From a checkpoint of a small image classifier: held-out accuracy 99%, 150.0 epochs.
Rows from block 6 of a small image classifier, named by matrix and row number. Each number is 128 + 24 x the weight over its row's rms, rounded and kept within 0 to 255. All counts start at 0. Numbers have three digits each. After the name is the row's rms in percent of the matrix's.
After each channel's rows are labels from the 100 images, of 14848, where the channel reaches its highest value: "strongest on" is what is common among them. Only what is clearly more common there than usual is listed. The data: close-ups of made-up surfaces with and without defects.
# conv: 3x3 conv (model.blocks.6.conv.weight, 112x112x3x3, each kernel summed), inputs 56-111

conv.28 023:126124127128127126129128130130127126127128127129130125129128127126130129129125126128125128127126126127129128128127130128128128127129129128125128128128126129126128128128
strongest on: smear; wire mesh; tiles

conv.8 015:132124128125128126123127132127130132131130127129125125126129135127127132126129122125129130131126132131129125129130120128130120122127127129134124122116124124127129127130
strongest on: stain; stone; tiles

conv.103 041:128128128130128128125128128128128129127128126128128128131128129127127127130126129129127128129128128128128127128127128127130128129128129128127128128129128128129129128128
strongest on: smear; leather; wire mesh

conv.32 017:128125127106126129128124124117127133131127126124126118129128128129120127119121125121125128127129127123125129125128129127124125128121121124130125126123125131121126126128
strongest on: stain; tiles; wire mesh

conv.94 035:128127128128128127128128127128128127128129127128127128128130129129128129127129126129127128129126131128129129128128128128127129126130128130128130128125128127126128126129
strongest on: bright spot; leather

conv.47 027:127122129126127124126128130131125128129129126126126127126127129124127128125125124126129130128125123129127128127129124125127126121130126126126127123126124125129127128127
strongest on: stone

conv.74 014:122135135131130128127122124132115128121125125125118137124128127126127131133125121126128128131133098128127130128126120129128116113121129116131131112131125107133125136127
strongest on: dent; tiles; woven cloth

conv.89 136:105092129127126095112141121137123112121099123144165105142140140130117120118125060105105106122096131145131145140118133120132120108118147133123126121119051111119141112090
strongest on: stain; woven cloth; carpet

conv.43 091:128127128128128128128128128128128127128129127128128128127128128128128128126128128128128128128128128128128128128127128128127128128128127127128128127127128127127128127128
strongest on: bright spot; wood

conv.67 024:127129129127128130127126127130126128129126129128125127129128127127131126119128127128128127128127107129130128128126130128130128132129128118127128126126125128128127126128
strongest on: hole; wire mesh; tiles

conv.29 006:134157114133125120147122084100072102103103122109126156110112125112116088110143149133130060101116094085099143096153164109128116156115108102152117127125113145125132114136
strongest on: specks; stone; woven cloth

conv.51 005:106105120155122127110110121121133115132150122138151121093100115123114125106140135146114136126123133139131112145106104107111147101121132127107128115111146113089116126122
strongest on: bright spot; wood

conv.12 024:129129130125129131124128129126124129130128125126128126128127129126123128131124130125127130129129120128126127127126130128127126127122122125129126132123127123131132129127
strongest on: crack; stone

conv.82 084:128128127128127128126128127128128128128128127127127129127128128128127128127127128128128128128129127129128129127128127128128128127128128128127128128127128128127128128128
strongest on: bright spot; leather

conv.11 012:129125126125122124126127125128129121128118129128128120125123125125127122106125126128122118128116126136118125130121117123118127129125129125117126115125124124120125104127
strongest on: stone

conv.81 021:130121127129127125126128127128127125130130128127126126126124129124127128117128122129129126129125128127127129131128127124126128126127127126128127120126125127126123125128
strongest on: dent; brushed metal; stain

conv.92 011:125132124117124144119129116126137127132142123125119120134126124110129128126128149122118140130131116134132131124120122137139130133127123120123129113120139120136129120127
strongest on: wire mesh

conv.68 169:128129128129127128127128128128128128128128127128128128128128128127128128125128128128127128128128125128128128128128128128128128128128128128128128126128128128128128127128
strongest on: hole; stone; smear

conv.90 024:128122127126126125127130135130127129128124127131121125132127129134129123129129122128130126125125128123130121130125130115132123122125126132127124120115124124117125134129
strongest on: dent; brushed metal; hole

conv.85 019:128139119133126132127110120123115125122103120120124140122123124122119121123122089128122105119135105130121121125131119128130113124090123120125124119135122111134134137127
strongest on: woven cloth

conv.54 007:099135109144130129135130136144116119117113115114142134131132116135132140116124103123120110119135123124126138113120084106141136125141124121126127089130120125150132119108
strongest on: stone

conv.108 032:128128128128128128128128129129128128129129129129128127129128128128129130127128129128127129129127126129129127127127128129127124128128127127128128131129128127126128127129
strongest on: dent; leather

conv.76 008:125124120131122126124125127122135130121128122132132124132119123125127121135119125129122133129127131121128134126131133123128119119123133123119129132137127129129126129119
strongest on: smear; wire mesh; leather

conv.38 013:126123131129127125121128128122127128128124121126129118128125129126126126132119128125125128128124127129129132126126122125129122122125128121124128131130126130131127131122
strongest on: dent; wood

conv.31 019:125117122124126124129125124129129116128117123128133117121127127124127128110122120127123115123114133128124129128123124123127126124129124136126116110118118127115129116127
strongest on: stone

conv.22 020:121120127112126124124126137135130129126120128131126118134132123130128126124122123126122131130120115127125130125117126128125122121132132129125123118108127122112126133124
strongest on: tiles; stain; smear